{"arch": "resmlp", "model": "self-supervised image encoder", "dataset": "abstract colour fields from 500 small random pattern networks", "train_examples": 203450, "image_size": 48, "crop_scale_min": 0.3, "horizontal_flip": true, "translate": 0.12, "color_jitter": 0.4, "method": "byol", "norm": "layernorm", "norm_position": "pre", "hidden_act": "swiglu", "mlp_ratio": 2.67, "parallel_block": false, "inner_norm": false, "moe": "top_k", "num_experts": 16, "moe_every": 2, "expert_mlp_ratio": 1, "experts_per_token": 1, "shared_expert": false, "patch_size": [6, 6], "layers": 16, "width": 160, "projector_hidden": 512, "projector_out": 128, "projector_hidden_layers": 2, "target_momentum": 0.996, "residual_init": "scaled_by_depth", "optimizer": "soap", "beta2": 0.99, "learning_rate": 0.0041, "beta1": 0.95, "shampoo_beta": 0.99, "eps": 1e-08, "precondition_frequency": 20, "max_precond_dim": 1536, "one_sided": true, "adamw_lr_other_params": 0.00092, "max_grad_norm": 3.0, "cautious_weight_decay": true, "max_steps": 5700, "batch_size": 128, "epochs": 3.6, "lr_schedule": "wsd_sqrt", "decay_fraction": 0.4, "final_lr_fraction": 0, "warmup_steps": 280, "weight_decay": 0.07, "adamw_weight_decay_other_params": 0.05}
Rows from block 5 of a small self-supervised image encoder, named by matrix and row number. Rows with one number within an expert belong to one neuron, the router's apart. Each number is 500 + 40 x the weight over its row's rms, rounded and kept within 0 to 999. All counts start at 0. Numbers have three digits each. After the name is the row's rms in percent of the matrix's.
After each expert's rows are labels from the 100 images, of 14976, where the router gives the expert most weight on average: "patch colour" is the nearest of a few named colours to the mean colour under the peak. Only what is clearly more common there than usual is listed. The data: abstract colour fields from 500 small random pattern networks.
# router: router (model.blocks.5.mlp.router.weight, 16x160, trained with AdamW), inputs 0-159
# gate: expert gate (model.blocks.5.mlp.gate, 16x160x160), inputs 0-159
# up: expert up (model.blocks.5.mlp.up, 16x160x160), inputs 0-159
# down: expert down (model.blocks.5.mlp.down, 16x160x160, transposed), outputs 0-159

# expert 5
router.5 093:528517483456496506492555455501515553458429472474433550515466528519489431484512448474511543546505520508478543464546462481540427494511536420519489526542508545507521529457505444545461552459456485442445486478518453456475502442458429423509482512487498559418517489574518544476523471471513474527517493536499514523448586551478528621524442498521449461455467572552518542544447450451531540506438569434517587543486533468546489474467507482518449472555535566487509482499526517526421469475537515
gate.0 113:514591475551417540489463498513468522457417531572499518513546470502580449484463546464454499514454572470504524512502561423501446458524473540520509545437482523454476470461556538495458514523533569527488495515523540463501558459597470537551486517430485515524497537485524460492467540528439511566494533508479493544447496544544550634467490433480531498550527468485429548531450480545523466484498521496491396504494475528513509511438503468546478530462497530528471492536461480509453478426470434
up.0 105:559551528483503487506515503508390477419514446516500503481582536513508544483557525470513406511453489448407539602512438465447501502486554503538594515427487526520533460520489527515434466519489424492450529508453470550549478510530476454471449556446463489498539483533526433534511515504457547473489537508528534554576456449530499455536556513483489485533586516504488471531507532536546443488513551448533495475494492523482492513523446446607512460509511532515549584496508529493483460535488561
down.0 108:581481502513526476496506478520514523535509526429480411524509483473511527466486494561508439444530503575529548488495503437512503505435452507484546475467488472523540525459478484473487597520507557499521498541491451514449492515563556490503545579482541576504510561545400488488498545468561539479419535522443479503489537521543500523500471490523496496493528456547514495531500434457452479468503524445540537565492445429524471435463550576451494508501562397483467502447544408421440552510527552
gate.1 084:524490535490505502544473519470565437438494497543530431497541500515541427546416571512492536564412571552548489515532520559507522476515461537468541446507553478473459495495511560533542525527535445499521528561469605502482508507467508501478455507551527502523490534473579492473503513588446462537538446466521474449529429521470500450502570464480553596510503446487471523505518548499509552477448470529477512500516451552545535516436536482500493456505450445447431513574464461410493456470488525
up.1 086:458531530495600506559508518474525509454542543553549460499503500451554434444402465512429520522496543482498443462543529543552434475477459460430482472581500523488477523481524514540528527547492512515491513472475537479494491501452493544509478464524443527475577547431529508484531455495487504560547525528547479509525477479469471461481520499508566516492416428518471468422474508532653492479500528572528409422447459571487548489521526499439507527516442468525504482509549449497505514486493542
down.1 091:537559542494486493461512438442447476489478456487507557491486532519529522411516514465501545516492521487426572501423574529416474478561507541463429524432526514532552491510548547539542548489497526476500505514523491485558512513519496507481468442570494510525515614474485485469477527476558406562507482424481409476462542549541479512495479482427497440484481447535556497576532469541508484471455554530462560513440455504530487513488496468489406533515572453462570486451543489518511471500525532
patch colour: pink

# expert 10
router.10 092:437458440496522493476481478538529485478507414445509519471458590518496589538542446501469472457449518519501470481506539512606502477554492505497492549470509592479471538499479476434420572517510423506501500431489452460442527470529510491475540508473515431474483465518477433435491499457490520492444449600545554549505495521446452473472517494515472548501530483470450482546533588553511542439513532526555558488462640483526473468523513554505499496488548555479476484466476463473521485489533497
gate.0 115:543476520520519495541480477465586528551484522466565514522445519523535408482447471540454588510430531516521478523461499503498411409456455506451454432540507555551487487483526513525588541536501546509530567464527441507490569525491543520484570487573509489475511490425472512470537474543546506550485510527463512424557436542531473461424559504457540480479539473521505490486499518565559516460452500533442474473489455555471481550546510493476562467517408522458438466521521468530538540524466507
up.0 120:547504500570505576476469471468579553495475510518577535534427511513542380463484488506452544534524549483541551522564537482534478421520471520500423501492541518499481441492557493558548521505465487479479519495513448460504503556497548518482528499516505517391515574471516503434468505538543492514513490532443490482460440560442520509519591460521585481511557418504457531529468510548516490452474525538382459473583443547475475468483503515481501550459523504502432491488506473464513546515505528
down.0 108:494513570520522564535493496477459495461508544463471464445508393501524465465517447488504471533460500473495512423511547480524524549501440464468515427498527480515476513411466463546437493598551528463499523462431455589538548484474476482461581537513444499518509509545574491501533485553448488523520489478460502500517533485503530503524439522503515507548486517491475494537472417573509505584559485466449498598553453515579445490549486528466548522543487533515540427526399434490535514527492528
gate.1 078:476480533518502445519489563503466513528482507539537497543510522545427463512516601438456574429498480481466450527479477483445390501442507494488527533533500514519527540517501519440539501525475506516468593526489497483437492478545535554492479455542477469592456502432466557548576496502497476483595519490535488475481490507549448450511493503432493503494442541543526477439533520437542532522465521498510514493463449520565558581556553386462536399474474491496463491579497506489470518487480512
up.1 079:557526530506574499573540536467462574457527448551500531499498559483543443465448459501477451374450554456469479501528463540482516536501510433482475443539495465528503517451522413518484434534568487500417503453493442448514554524519502504452504514490482518509549547481494461494576441543499551479519549459510527433550502494563565455468588541454509571422536533545478502488529541524488529489488576494505549476494502544510542534552509463561560465433448493485520475516512480442523498516503506
down.1 092:526500479487523456430415528537528538474518565491502583483444493478504502457491485450419544472480465481564487509416495481550482495540523523500504526484469572502443414508531495516506533518530464538475509506498544456519511541488517527579495527550474494562520489504498533532506499512545485514474369501542491485490420554527481490478451538484481558484454416526497543495495499407442483507494482509520489491445472391460557577476578514538554440544572525561514486530486417500489523580549487
patch colour: orange

# expert 1
router.1 101:482495515547427570472492476515513503533532479411461498482501456523461531439477471496561490453507543482512554453518488504505449457540450501506463423546472437533512522533546437542489488523564546550515421489484459495523507513534510517531432524499585516432443482571484499550441488483495481456496566508591558538509637515499539504419492495510534536484582563512491491514541447537443505466552468459457516517569512493518466531488500454507434525542588558536496490471450479493531476496501438
gate.0 140:509509544522503531486528494513537520463496562523485532463461564426512523598505500473480415510547519566497533516493508533559528520476447531522443482494478438481492520466494499524503569513553558504501551475513537545483553537568465417562490455505544532497611475505525503386487505540457440487466520521524436443579543476516508493481495475497499509467519393500449497502468461517523466469518502528417496401468440542447545536534517503512549484477411470434516484523479485440519577493450482
up.0 149:466512433502470460543488557505498480519451417506453483463494503475562493439471541430476503505437517525506504542489463586503512576483540542521512504528439470534518500530450543515511508474545425515470470515466573473519473493503420515522509458435509545495513481493550388600485572552415496555549549482510523460501498482483470529523532562459523531497506530417516530474449502525517554475541508459588497514472478521557442517421478542601522515544471508562481522447500453472476447444525469
down.0 115:602488435507459526529465487511427619483540496477470489512549511554421393501471475477529485508442544439469447444511453462498542495546495441488479564486566486498498528533513535514567449552508481510433512502440522513506527521497570550499491485458475457516461567411448521498437544509517602481484494482472547458475447551513522580525524548527512505410528491479515520462505545494457519509523551485485520480507515498532504467539496463468542427432429535530535573505515553541498517500507523
gate.1 079:424537489509499461463545501565527500556499500442456577435456511492458512534440572548586472561505500482462523538564449503526472525529542429506442540506465507486485524530440468521565466513509485444553479505540504541454490470427531538528580524478436511423476500568515506510477568509493520504475519492476476459458478499458573485538476473477380473485525504518551472499458441547411470495487438506527433451458519489501525463518561453520540493470510480524516500441465535424428579504511479
up.1 096:530496491462566526493525540552433433458400508477508502529501462527488478487594469536473456539456511531517488429446533458456584476539479514494522520518554547500461450565556506488553455525489519552445485490573486423462482522514490468429515541536510452460521497469454543430503520509484466470551545450466582499471546526460518513504483493528559499558535567547457552503520513460455554507462470490494519506456544546453471449486487514540439573435539527466486451480493488550545478479527375
down.1 100:498430524475499449460517492441484465515420486510462556500444500512461547464468538547539476532443528566494539525404489479441546550505530438527506521492442507454535467476559516552502498512577536534592431508429490471537536566511519529570538503522434508530533459535477498558522447483440494486540493473494485527525529491547497527496543486544565447545495524458540493526517456496525505481466405533531487514573425472613463533383518532492461463441477533467460492491479464533471480490503461
patch colour: pink

# expert 4
router.4 096:495464484514460598486472455490530503502531518485495501470500573519453589526478422464488458509469574457471566411581497541545505496476476464545496539527488536491492527499497400508470517554552446477510522481533481559515526556477471510456462549471505496496474518559455522500542542519521499453529472532532476519449541520418481533547569549536469523572558593500530503553446486515538563561537517431534488532468514446513435476471492485476517571566542494607506483476484504457463481459567537
gate.0 138:416541496540535468483533544525516486470539504535503516511539507447462481556500481477466434469480477547519517517462541543531579631511468503458603525477531442489469531478442484533501559473517491469471481534484526537457484497514514485551461483458491537509539512571576434476550528534495500516583513505506494528533454520482514453555534501523518494458379478425483512468416508481389522513536441498452539503576461466545421512436555558496497505524503414469455528481490487509497510520519553
up.0 143:515502527548467512428500569494477530533508581528493520512573493432466524601448492497464478452456574479535499501464555543559539475551466514472582542501543493490499547443461471486490520505496547502503449542448484552455514484498547498529476462491475551497519582503469533416530442467484480513563547532524499490524473490571458534443458490507466546495416515495475545500476551395437479567495461482406454471483494508469509502475571519462460538420475427492535431513506463529476539542456477
down.0 108:488484482392490422554397563504528432486474468527515495425513464533543502480544492479528565578482537482593524479458468445536497500556470470451425535458525542473485485528493549453511473513447509546472527473464548464455440481488547498493498513475489563502528487492492507498486551491510514448486478460423543459509491425564529558484537586531501430496451536503554562428521528436494564469460507496510488549559543472457540478546483545473475447471493534449508532563518489550492461529435461
gate.1 108:490517425509518546518491515465556474499557525613481519528544435506467523490458498509480501473477521432487551439511585420477422464481538525499535553566513466475505475434534524469482528521492580480413523499488448469517483490483494467571406514473510430454461529513493518462520460483467462537528519506465479546493427537517458546492548463548577407540489523494521529563516453519515490470531458475593460536522503511538484466409536500501420548481459406491446501547499492536499535511497502
up.1 099:459475538497512466421497540562458470495502437417483498457452516492477502504555467483442463459535466512494487489450511559440590470531479428533453468512532528469489485569513485507475489454433438488531483503578594580453475490511512519480536524523481522541557480523531523532466513496557442474452503501503508493550583445467514450540457502467448524449525510550505508473479537433491525614450526539433500442485543493452521515591489489488485472513570600525567541444516535476494460505508458
down.1 113:482500529549550490426501504519456455518541441528533455508560526471547597484492553460495411525467485560511494575534519479464477476542544475511582549457521479452548565433482575481481547495576502421468534508469433505506454526456504568534522501568493468476430498489548499505543549429495460455544471486520489456533497534450469485583478517440473456489453523483493459489404434457537491537526460501580523496487547487505431514534542517475440548442495494485531449483509513521496515424505522
patch colour: red

# expert 11
router.11 097:507469477460526537521519485461534502513439522484445516462488529524425475519474461525569526509440546488535584439574494514503482550463504458519556445535555476528463515593535455465469561444468492530519455481480448549562505496557498440509496511463510474508468567510498529514515586487526548466556477568522503508487533486486561543524532472502471478545531612480502467536451489474507493502592562494498493437475554437493406492500474522533429516552492564561470466431458518563553543499452558
gate.1 107:477462536497540427448400530480490556463555532561556470496517426507504538492537564510466515525529472502556492457462568444471461465517451498471434482532574499494468505550541494530491491520404486484504507481501567506464517463479521607489479528520432435539481590469508555470497462486491521505537449466528541492476398453514480498507544494510495532524528455494541528476542513442539534534475559534488480561505518489507539504521530419405488493524533442507426500470491530374469486534492455
up.1 096:534449539436495465469431552561554472521481463428527470440576434468541519507419541498518517440412491519546482463447455560488549522536517534526567513483532515446516478511429486510532482518494440502487511560446586525498431423503462522481446529530484542546437467558483495528453478555522496490461485479562547509484440433544488523496452561554532475563477515480535535427524514453471542545472496488506459443467563479508435466505492508494472503522557518507541425534501561539463485498463545
down.1 104:541514436553457491418567505456539505521475501500508510514578514521417502515535601549501512404498399540514527541525517571537519450450509500572445530547505504518563506529482457486409442544498518477476481429526534562473533506557477568464521524494526452479513487575520473531497514475447548469467507506523519457500529461466535505502496451468459506434452418507521536492565473526462580449511506549510482486505450514510488470508517527418499496553472517516444512511548452495480616457487536
gate.2 084:556567516524493536465468481500460555432452565498567524596543513510532507458540575484488483505580498486506490568587506491493435532490504514524434490432513454446508546412471501516436447517516481519479507511437490480492530520473431479460465463473508552556536482443410522479519488512531503521463481471511483545562521454538526502499458498486510486494471529514418486491463535595516424466489571491463442424539456505483503514520478417475553464462519459527546592534469484460538496502478581
up.2 086:552516492523488538467526458466481572484478536512514492528482554477495521443459513445544485558585471572404501534484536560550480534432565529509483462433475434466527495496477523535449483421529488484481460420472501504525546643531471493569485528456510514461529477465453448520520488498510533536560546496461427541530553518513483517518541483534495481417492487496450425545495519530444490471545563537506579499498451435531535547441479528555553467486525496561516544519480491536508446447506503
down.2 094:457456462489476511507505529550482448563503498575526556511519420545506512403453505535471456510531405532518461513474501521456530498534523505545503548506570473473549525458510542429466467592506407528486493514514455411441471569492487584456510529556482499543536424548506511516560502529523523517464539518547477582475468560519425501439487513530485480501488411478511538467477483529490490507485500527517533553458511508548444528501495505493471517416466475464535483477454505530496606404481493
patch colour: green

# expert 7
router.7 104:428490458510557608475523512443524537490500516521435552516547441514477532480435493491513492472451529534524441464537475505602510551464513535496524458523508571548522433517449436563528493487427482501524498501561490507550444509509588477462494535463485486500506437485554485516489472456532510532481508470550524552540473520460541472482522447505432528463527521508473520547396510477456481586544510493529519514480601569475478556456505550499482560557559536511529451506503525488591551510568532
gate.0 061:449554522533443524503527573524453503527495481481479536460521471500462486575520540505460533445431527487521564485458521437532526458595491471488470556560493551580457486483528443431454520454502514453471479497500496517462527613501526500542499474436519491490525519598528491498565528501499514534460419515495508517465482517547437556526464510508456392477472575430526563539474561484484487481513478507475483590519469456498547539502524462474472467488470443520522474489409519470447569538441500
up.0 053:546484462519618505447469459521507537534463527465572471556502525519518464509422564503496511543543448493533608461531479594524410482464469487541482468469493477425529477504562576513548474526518473484503548528501523536520494435521459496483536493518427525464492526461414516539504522568572472478466470471512509481528479473502497545459550480502461574466469374601530459479528487503480484460452461571444484444448475540546512508468442471463516474482558464481492512495503512500501524477514481
down.0 068:509483527455467487436526427497476561415436585491501516467491494502459464539503500500526517548553546507503458461465522532442520530482482420488475505469467556475478521533559497482506560524472575419519471505479505513502539549488479544470556488392477504494553518467464446492471484527513388439519486541433529474480501570475547548510469570449546539517535512436494483524531584481515520533543532509513543505543622457497418478451518535559557481542505459483545514535507517485491517411508500
gate.1 108:437533475483411550537492480473511423532532441485453552532471518462482480494509529485552503506529491512460554487543463536591528514512553521511462558477422482604497486477480483503545498484562492466532468523574404464434541580548507483572559456498521488476471485564494515505450568516474481493443559483471409513471521517479555503461454465515491431480518471483526463493499487567432552470475439500475550537445503517542409468480499501496515486457482483518485490460439538419437525439492535
up.1 114:486475507525442529487499498528525509499429499460475521541465530469548513518441556407526461553460589454448510551449456495495566452526444574505486531420420514513571519436545514426510471548483460563508482521474440519481480502560467445512466438446626523506532458529477503508469520496495472498449488563537468459535506470545541551406484559490439470526522488516477546507437537471489473573514528451435483480434505564464490531514492517517516495485496505459565510514485522455486496454449548
down.1 115:504506508438468555513592503474507505512530478538505524490404474493490509491488511458511505614429521499444521451513480538446482531581511585559476570502486459470580536448491495489527455539571482481469506485402509436492581476503518516515567428522425479511503537517535589518514479463441511528445495532490499451507421518507464401514541476464507470533498510511542516506543548513451415458492443500513515559455531511500491518423504541514544475496571458450516496531553542461464482488528516
patch colour: green

# expert 15
router.15 099:545519455547452549505507443450500511535495420428512494542439499493517497477513505586434485480501457513470473496514478486517471547466508435496498471509545536465472522488438496418452530489496434472490462455469471419535454512503571476493488517432535539487499489523513425507493549419531492487558510547536489548543517495473529449459501483557498444440581522560500486538409483504473541510520439520487585516514581495444447537519490560469391564532484513510514464424454568492508460571514520
gate.0 078:522416465554513483511481571490479536509426538448495483521546501480513528500441523495469564596489564510482522467460554422423465415520503547518451547490562506409512466510506573477498497518481491508492568538525464494527461504516549548479399508541554479547466521466551553491471450483507457457501448522534471487454491530498415547562472478471516591538480473540374555519547537442487473445473515514476435519520444457477549532520500507513445516469475458490474508540475466474494498528491535
up.0 079:516437475494449498498468531543581500477442485518425475504460453524448534532426507460514540595487494617472524500418545532514468533497518561507474522545509471457525479507507544557486474478471462503509507516508469496485511495511532543492414475517627481503476508522421506515452509514465481528529474497522426519420600493434444508546565456542510539520569439531472539521534542430480517528489503468503423453557522435506511476517483576461414499467535502455536469496517509476498500525456461
down.0 078:505514555484503481525466424504543445527545439495532406468483553461441482625551549533527511451491547515455487516412497603522503548535497493462468458499490410488442455504532483519524528467491526483451499490496494534492513480506563496488518572480483485512495455536463537482518570475504445572539515538463566560575499496528464519515553493498521482558486538454513527437494449490574478467555419448462542447469477494524551516446484494425534523573460478425546506455472530511541472532513490
gate.1 128:474548592458444458557496511525529436545494511442515481433489481465526447512442549517559463449419499508520525489474474480514561493502427461516540451533421448551475507523489479529567510485532480480500431523450519520475516480440492459506598521558484556440483490537515453483519527532466526506460571482465516462493440495485543491413513524497474471485491537512554472469492427554498624513531472567551562495414499560536530458500509511563513456576470510509507485471470548532441488521555496
up.1 132:479455511512570524434500509499444539527465475458449538490477525533519489473569470510461481513441521407526520501517507571523506507532531507554405494426493564471539576567527457455495429531480497471484409423471540529540450463511536507480494565464502541537557504511564499513523513457558452548525507484522518503543562475455576516532456563524471509439496526534486504519475477436499491538474586490485493479445514438469426448529475520458436558454580512559542486469572493436518509480488479
down.1 109:464435446450479486457513496470504558458474486527501486502443491486537517483539577464493498410480507485482537486377455539502521493523526588347516552544523519500510539447470485482527546468542559551469520447497525534418478531515559438538495545490525516384448494488521498553485512514551529474509476450535455542521555487447498489554497507536574484517524488485458539511492534533422557507563582529478486506501518507489526542512489500500421515545442484458543548523478491500514459463561461
patch colour: yellow

# expert 13
router.13 119:456503487485546577484577509486531537550462457441486516425521508572414519480470540498500464522465445527463478526555472517541464480501448433560527535483485519514507480342532455548511515493528493508451386505571473470594458558496547556542535502476517526450410541485490446523535479538515534514563523498523492521481520498437532557528484453535467488544502562482526488568492519472468481479497477493417502499519527521506530514467435463528491524512583489474568511471540541549472510547489470
gate.0 078:540538511479448503562464540480519494541480473482490459478479499418561467513464539507494447498560543473513564489444490491484483490503442489528412495499519499499500488476513452560543520535545560475561467545554525544484523511450467475555530547520520452457556516497484496499472536553633498546373521467533523470538488553534588507480535495467559488540511415546526495487499432516529498532460547524493489432485494571500490519540534448476490503506469521512499540492508449440512495342477439
up.0 081:465475443552535553379548534566508484488504508545479529507483562552439440449544461466471537506554466434506539562579536500490551501511602525440543550479535548491488453538471550511554450472483468502429563519533491413514507461577448517474479473493475518487459503488512451514468507508439500432545504458435479539470503498485517542506555454493458489461528506509464471515452550498530457486527432482501535544486461504480461518547504512517461541485535450490476497474520502612528596548452540
down.0 084:484450560421541431527530514494560520468564482490505438481536418477508446515496489554508426478512483432530540490449545481506490528477490490475488454499581513564501590444573511565490454467493457512503541469531486510526564533513461496497508480414524447498424578468497541509508463479516523491574532497496501466553489539473476493399543425438503521502541483435525390463533470559538521529464452539537414478516492562535517531534555485517497480457472512482523511532480466533567506538487547
gate.1 162:555469469460548484460447470609447500456464445535463513471530422457540489513555541537485469492533518459547520429540463480543476489527550499586529489532512501457477517540540483473506514535458519434492462465478568589464410483456528525485468523540491549490493454564492567434455524509566536520449500515529552557489504444452486504522463501561465504551485512548464567522502465461495503496454545522453465451553563491464521410479433471452452543446536519537554471481447554499453470532492493
up.1 148:446563549577454531459587564478544449522529527494546522484419602497459446506496468475510477508515481519409542537492520569492559537454506526448465467478511505565455492512456476542549551505520523480500533508530446458439556515453488487514573416492503447541543488467532476509492516507475464525509593510509471509588513495488497471515572482480527496411458460446512451455439478542490520503540462466470538484490434550496481563530538542491558449487443460453515550529552434493528541501467522
down.1 110:520479557472532460493521549538484443488463447485477544487517506484522549517401547514579504457530564513453561560577472522430574560546508510431560502537484518536540552460494499389513548528509485456522463482566486454542486495562508508484547531428477523471525508519519491497540491486597485547502521505455444428489560447515492453481513503414443444478479464517500487453470622523481560505489543563486498466418509520512473492495492506475492480456455485412543494508465512521446482506511513
patch colour: cyan

# expert 8
router.8 100:505552469470481566516528511461502459515441494512450526483519490496471480548501472547538502452502458557483612515633472504532428527466497496517414577465491502492506498476487428507470556458495474457481478465471533457542484454543499540533484535480551403481466507545561491483515466445537567487517475486501508470492540534510578604483456471511524489467501520505469555565495537480433560609456557497488562520509511507520555442516468522524482574536561511521539513495472511452554518503498587
gate.1 098:491480579555490481456544460476602528578519543471477533512451555546480492430542521449525496476523499581447440425497552523466527555464579519496503483470516535536562507496425457452485485490554555584457465434508514524492549519519531546498481463509494439551501517479478426553503432469483524441485544519530437510486545528486478466559502521444443553463574465492494508523550547537454520491524498474522532544518437465528541543516522473498538461469526412478493554533503465437490499593477498
up.1 099:510498468531491544474496483492509561493455507452461510506486504542537540474588461489492503475585510522430460376496536581512452446476554554510463554463519460502506483512441449456520513429496629520533514421544517534488508553578550520476477498473524442556513439504445482522459480464548478489477527550420511577473584543451448507513469506503512508496579471545508519538557546482497527496545468476461550480484489470468552527547491490490410516433555515479473503530529447523522538528514520
down.1 100:449486460503486568502509528494499533526595409530532476507600518496516508488487506460534491495480488523540537534462541514525481552612576458556482432515473511556527496522472465459535502530484522486551454506446471462462440460496519530469505489464547549497538553464471457472497566527413459504486519520558503534519498468458521549485589505423538497464495502506493530497419488565499510579511547507460495446501452502487497469447511475440449507543521517427478471456574469411482400571469516
gate.2 078:465522527478424410499440485505536480482545497448526490509498498495467463521516561496534564537549519536500428415540547510462547457482485497489520536596542405568580432516489516492503508447471472487489553504506524471467428472355576481547459447528474489483466555506461523515507429501454517460494533500512464505513482494504438493508456457481537523454508446502529509485505576473429461522493495502458542536604516482547537533484546489470468476549411498507536559504489520515450475554475472
up.2 107:406450491522488514397536545524454476470480545474480537433428528551474510502528467497503442522519451513467556565512469547537583467528577506540495519469486467527523521542493437509546512496448491466460486534564520508438432431557510514503512513442498480427550448504478521495486530515537468532560535508577495500558559452466537566506456547529465448484519470495506500501445509463535524529484494497478438511398539503460554479499522518490467545524577554438521480451572496425526552423501470
down.2 108:481491440527545531566504510522522509514527506534486479572516503475425580518477544481492539480492498628464439520528601460584493476537506552517519568516479472457527588483407419482538495481517523444572501475589509486478449484465476499453544563477536452500521501485457495545534500528444544489450522484487480498447499479496469494417530505526452480506515521530500512487442483499506484552502521454580544532590441499499455565469389472481486503467456502594485505450517503518460510508511502
patch colour: cyan

# expert 14
router.14 099:545551500445549580491495502478552531531496455562469564481526524583429514514489444483541444451566513547524490453529439466582510574461481439493457490474511473483540561499520516530483458449512495450490534543523464429527438497530504526446505568494545449451549430542459477523520489466565503463494470496535474497490530546466534571467466488553521471575495492550458556498444554472397556475508546458469536554476519516487526418481484546487493478534553484567500538475582542496478527522472513
gate.0 104:500432423480546542463491504456535506509500554533500474501510483555443553531522535544451556500500543470457454508510543504496472456459513535428477541450554434424505527487554510414466478542556578583504492498515526494513488527411511534468455487533551514430465567489523539493495461440467460480513458509512475522457541533523466530533461456490521533538519439536514462518535468477537436500510527505499471507513476425572536526491579448505457513487493412426459520614475436410487522498545495
up.0 096:451535548581482495545554573531464520539484542491532553505505488386560448470542494438462468479478499469508532481418528536477525543542471475484606494534479521551458443482427440509511511472422489530518490472486458519520517481554508462458492479461469539539479466482557478460532508460546462564528649498474535498585494524551482499480538549473502439460437609502519501523478486498478522479554466452481561545478465555450525512539500501520498491458457486483468488505565473550506529532492522
down.0 092:501469465465512462515502404457549482485579489533506477467541537453441533499549496518530514521535445552567587441519518503602522589518496512479464547491437514537540497510518474571529498531496489480566472421454524541506598496498508585514511525454510525509497534533529472512535475473399528527419515438498397465479482478596463453529469432457545499501490527493489512505469550511408519492455510490518509546570503523552544541479511520430515501514532492507441501437525459479466525490498509
gate.1 110:457551446479511497445515455519560447536541515519547481521455495386471434516538464487509565560559459541500482426552577424536462505473447594496467515472510486542470443594492500509526518487482560467455567485537480442443538508417491547498512523512476498532472427488466523501463564542514530492473535434449538529488471563447512456567531467531509462491482444467609464535530498549448468484512451500511516574561473486479473486545455509482490505489535494466509493501482506523512539520523579
up.1 116:443557411487540569480521500543465486500475505553525503523478504363525440518533471508503502553591555450495474435529547461565492517470468579530501515459520473526437510570462437482472520475523565468491519417476467495469513540445488474457512516453500525494505473542481521460507575518545511464474554499463534497520511593434520479532519511557542463432436488499523471555498496504406477477499437509416530560543456499501503468515458547513481547431535474448481490479497464513522532488543570
down.1 110:509451511526456515504482443499502583473413502477484526467546534466508501483405472519549554532500524497472569572542514515470469508545563462463496555537516517499532518508498560503504587460498530477475530560565504564522558494516506495495464478548497439516442485501469537492416485419512400517523514581497510490534490415524511486450558486515480465504518437507450506479499534471513583592548499503485453453487525498486488466508464552418494433443504501375468474577555509517512528521464483
patch colour: blue; brown